From a checkpoint of a small multi-label image tagger.
Training: adamw at rate 0.00088, 29800 steps, batches of 256.
Data: 50862 training examples, 150.0 epochs.
Rows from block 3 of a small multi-label image tagger, named by matrix and row number. Rows with one number belong to one neuron. Each number is 500 + 25 x the weight over its row's rms, rounded and kept within 0 to 999. All counts start at 0. Numbers have three digits each.
After each neuron's rows are labels from the 100 images, of 14848, where the neuron reaches its largest size: "responds to" is what is common among them; "colour at peak" is the nearest of a few named colours to the mean colour under the peak. Only what is clearly more common there than usual is listed. The data: abstract colour fields from 500 small random pattern networks.
# u: gMLP up (value half) (model.blocks.3.mixer.u.weight, 768x384), inputs 336-383
# v: gMLP up (gate half) (model.blocks.3.mixer.v.weight, 768x384), inputs 336-383
# out: gMLP down (model.blocks.3.mixer.out.weight, 384x768, transposed), outputs 336-383

u.435:518469523492536522508440494510553494476497453534495536536521483534493511469504460546449501526524517497506515476516467487470524491535522458477488
v.435:515469487502521512529467499506501499509500494496475558494518513457487497479485511477500461497499477493526522518513481481482523517528524546479516
out.435:477518488514487470498495515483492548544516436473527467499488506454519488514516489499541518522488517517540529512528549514520477514485512505482518
responds to: mostly blue
colour at peak: purple; pink

u.598:523444498496539524518484529444507527480514443529476540522503509496516488521515508476492552501514519509535536487486441530522516467490529512494513
v.598:479509470464469466470532535492493535509508478492552510494493512523502530517512521508481537498532543497505493503477525514457494490485539476535509
out.598:506485517472495507527486465487513479467502479478518510503492541493491480508462484460515520480514491543507546512475519489564502490496483515509521
responds to: smooth; mostly red
colour at peak: blue

u.630:500494513449509469516476476514488510470515491485491531516460513522514496465507507525495491486517504518502493515510481485517512496499495487535506
v.630:523506530483522496567483505520523486512517546488493515468505507480462517493492473527515503496501476487532509486468484500521517490503488509526531
out.630:492460488490470479564490522532578503534503483490482532478498518525468448476533503467490485494527495476467531518541484459523479484484511531488515
responds to: dark; mostly blue; smooth
colour at peak: green

u.639:481503483491494474530499481457484513505516515498526528508446498525523494491522485487494482530495511494512526520444490488447474440490478478522508
v.639:501516462492488516505511499545479510467472509503530507447523471482487503497553493513484518520506455499465486516490490511474511553489472480465457
out.639:501473523470546540477503489498486444479514521511514489516482500501483520529475506502518497486532528517515480509519500470525512524523504475539477
responds to: fine detail; smooth
colour at peak: green

u.651:527493511508533508503491501478457505465487521478533468489520505562459506483480461509467468491534464464520501480488440527485536513519480486486492
v.651:514495507478538527492458494495530479498497504500545495497466508501498505491467479478481489515494517518474508497471486502463513513507505528489502
out.651:534528446510439478494545470484489531459496535483507439520488482514466460491485515508487519476495504462525498468497538450479503477480481483504476
responds to: smooth; mostly blue
colour at peak: blue

u.166:498489507460486453522502522516472506497464451490519495477495525507513530492518475467487495512556474481487506517477470503456477506503513494463483
v.166:519506518524502539500520451457523483492521561472494511477527488492507509497526480537540474495433482467523491497501569500507556493473514501507504
out.166:538508541523521501478504498513543509470495448473533481534497479503510495498476485516495504503473492481487495473558515510506530519543522506492465
responds to: smooth; bright; dark
colour at peak: pink

u.748:504485496479483468522473510509492520497536464485524541507480495492513496494486487497475511509511517520509517485534459496510521494529499491454498
v.748:493481501481503499493461530529501466518540508539484495514474501511494456515495520469514496460505528501538501510580470524544503465479468497514510
out.748:489472473497482532503548506516499492513505503505471471466457526547452465563481483492531478480501479481529496512520461484507488507488497467482506
responds to: mostly blue
colour at peak: purple; blue

u.161:493489478516492476520528510509485512464469487515546506542497476521507506486521514492497541493468516505534510513477499482511484522508532494479482
v.161:504526485456521533495471552522472468478533485494480500485488484495483524494487506517485543471516512528524503489514547467501517506538501508468468
out.161:492502496483526485488525521508532506417489473487535499488528480535441515501514491527474531494501507484496474499519514471494523525501513532538483
responds to: mostly red
colour at peak: red; brown

u.50:490464538494514450513507518498502503537494448491469574558506479455484487485475487529476496486493514477497500471506452542514499495493521427466527
v.50:492545492505466504549506484490487515465479507462524502494465483468480506491514501498469552507519476480469501503479506534496492536486490489546475
out.50:466492482478505487526499488506505518521516494514529495500484495508544528515516499522484544508502484528526502516468529508502473509491504510543510
responds to: mostly red
colour at peak: blue

u.624:504474484477461467506455502539520523544505445516512464494488507457504511518497551501512491554459541568475505515514475518497498508525553468493510
v.624:534458496547520514538473471504531485524479517500458532486513526461496502506469462483506480491486490494512509469536475515524516507535537457529525
out.624:505432510520507502554531464502498519500503506479541556515529497484495509514519510470502478472551489533463532491489512461518515524487488506503504
responds to: bright; smooth
colour at peak: pink

u.533:470535471496513472467477514521521520509494457492545496526497473515496506457504507508492499509492509524475477498482461515448469484511533515510522
v.533:467488487517482483489496516519527500489489506508516495495546519484530536527502458484523504520434477480491491491473489508515490525507519456497505
out.533:498446533480493500539478508508468527504506502549547519502495524461515519493515527524507489483528492456512522503471471503477509458522512500492538
responds to: smooth
colour at peak: green

u.109:509502505494478466501463484474498528551548493519476506513458539475505481435495527485509496516511540526485559535480463506539503469500527454529547
v.109:523522497485524465523484550500485537487491509521513533534491496479472491470499523524487522525457472471520472504557480545509487521474484497541487
out.109:475508497519491489505544514529464493490468491509532485477486494489504529516524452499503518498510501457551468508470530422533482550500507526473476
responds to: dark
colour at peak: brown

u.267:517481515518518502546491484494485519494507448523506526521501521531461464458466500522506502498519484517488528511443437499492529481481537470490533
v.267:498483466500477505517484535541550503529486455523468511508511526480527468499529477475518487512484512520478494545493497484484471459471453447503519
out.267:509489476497516519525468439492471520493523470529560472513517506514566514517494511475510479508493554487485526502511490507502528499502485522473515
responds to: mostly green
colour at peak: green

u.91:490521514481532468557499491495519507477496487457487523520468503533507486471532479492476491516520497536542479517494481429465459520512470512528503
v.91:562514491484474502505513517529505529467473529483487539461540488518450471450542536495448520541518473471501489507498475470488490543505465565511460
out.91:524515535453501487466524458528479474460535483532493505499504512526516528484463507480498513508509502478478522526555505474475504501518527474523490
responds to: fine detail
colour at peak: grey

u.116:505500481491512478506510521555449522475490493503508500542538490544482487506504539488487529467548517492517502521532522485474510523520516508473501
v.116:518510528496498460489491479524486509500469485476518468500510491458502510494520518522449491533536483490461491490530481504495499509505483512483483
out.116:479473545503498485522478506476527512538478502471460540484495550520499475479487498507499498454497470496522520513538496476507480443511489543542512
responds to: mostly blue
colour at peak: purple

u.544:486499524491507487494533517453465504488519506475525547497483524513474482473497485486505511538466479489501505519551513560517526481462525513520495
v.544:518494541494524488523488488492486479472500502520540513457528472480498523466534510505491528504504478481484506498497487556509536487489461500501484
out.544:451464530494479452520530514496574522515539477485500499513505553482550501544508493478532474482489512473536526517541513528507494518522480493458514
responds to: mostly blue; smooth
colour at peak: pink

u.395:496508474483490480502482455491528518508523480452482495546466487498474512469478522485502477506491583541479514494509496475507518497477546462512541
v.395:519494515523482521549511535477498467536549500522510504510510502471501510498514460550516487541440530486529523500537477530502487481530540448499507
out.395:499506527515511475523528524519475531448498513494529501511514522499475528480488474508494489479551485471504493524485510459532490497493461505491528
responds to: dark
colour at peak: green

u.645:530513532494518508508522540509517534458520470484499534506527471456495505496503512516465512528473491500474482490467440553486504504502493470516485
v.645:546515522499494519505504489473512493482479496466499512468557481491470490528516529535457546530451480522511486477507519515500492514486483483521461
out.645:493494484528478522499504450486503513501504502502439486488485504492496478484510507526524431490481466457482515506474541525498510458506473474482511
responds to: fine detail
colour at peak: purple

u.559:553480520486489483546474528488547485470469504547451527500523484509472480458518546502465509501497475502503515508519448520535494466500482484528487
v.559:489484527436524490529506519507502491510528527534544522482503483554496502474501546492481503494529505536493505535499496517500473500480475527549499
out.559:520476522506503521493485492531484477430520478514485462504487503483509518526474518517520532471483516470515500487540530540514503498517521460498500
responds to: fine detail
colour at peak: cyan

u.471:517525510521487480496505479490515504522491487456517524503514504461514494469473517501456507530458488514471507516547493515484491510480493496508499
v.471:541484499499497477545487496524551513506525528541468520531509519534508501498502510479533468499465502498470526527518507494532508473513526503494543
out.471:503477494515516501575482490505498509548504478523513549504518512490514534507479472481507505466542526543485540498505480467526513469522505497487515
responds to: dark
colour at peak: brown

u.485:506518478478498436499506499509478553522477491452501496505483479464484502489492503488440491483559541506477487530503513478483474510482484446544482
v.485:522466497508446493489504521457483525516480471505499501486513535486513542487509495472500497485563475451475497499524491529469495518515521515462531
out.485:536493515495482484517497484491525502467479440463461491461493468533513501524490525530447475504479530522506519527473492535468480537498469468537479
responds to: mostly red; fine detail
colour at peak: grey

u.518:488521494469507480487495478505500489506464487523501526521515475500488492471497557495496509451498530476508467502537525468494520470497496538502481
v.518:500508543514524497494492506501542493482506474498491475534520468468489467477483513563469486498535508529448496489501454501517505519528484495490480
out.518:486512476508504552491528569500474495531485530490485456442504501501452485514476511541511470525482502499521477495557483513514490484488456506528489
responds to: mostly blue
colour at peak: grey

u.170:493498507455500479478474530523446501489497525478464542478477511498512510495514509511489492509510510513519499504507530547507512499487506556535482
v.170:497450520515517519509471476512487456478463532539462484484503492494498482520485490502512495494484474499531520519485467462533527533529507521499475
out.170:509474480493505445469488484510535499482503515504514505488511511512511486465538531514482512485481443511456483527489545518476484494491469481505500
responds to: bright; smooth
colour at peak: pink

u.699:532497524510506485496507514502530526538518478473471543583526514536456500464488477498491496511500513474512525521493506534524512498505548504508539
v.699:525476526511482502560494474504541555525514506506438514531504509514492489503479523550518485485494499498541513517491542540529510471491518505540511
out.699:536517520530498483527524512503469547449505502501496513506513526451470502487536535488499526479489487461504531549501534480508543500518504518472472
responds to: dark; smooth
colour at peak: brown; black

u.207:464478479451523484528505503533499521500523453511491535492481501528474512507543496580487504540493525508494516521493461512492516520474515464487490
v.207:513471545494496493563490504506522485509435474525462557525521483513503530509492506527481509456500512485521516476465497503507488506530524457548508
out.207:504447490503470502523513476479511519533494511496487532464487499490502471480501465473508508517531474510523518499446468501485471499433511494501502
responds to: smooth; mostly green
colour at peak: cyan

u.16:483499477472501517524496457503495519484520455499537523514515484477462502488507506543503515534472515513480527509493485523495519469495543501540485
v.16:532512508522506520500474519493530496489485534479523504505527453497447480516540479519493536482463513505530493459487509483492532534549470522485463
out.16:464507482473507494480486520487486487519516537488464516475483527485514491465491499473518514532492480521508484520464432498500514517485517543459492
responds to: mostly blue; smooth
colour at peak: brown

u.31:490529540486520494543503523528537530487512475534511512512518503523458489470498515511465512462518516563525503495485483504523503474514494494472499
v.31:517529524504458485529525459504468521495497497497539556530492488516519539520545491535488498505496487475516517467487501534503491472514541507480516
out.31:484486495491474422493524529510513528469522521532532484460510510487503523498506496527505512494514493481499494529517497531473484538453522462556515
responds to: mostly green
colour at peak: orange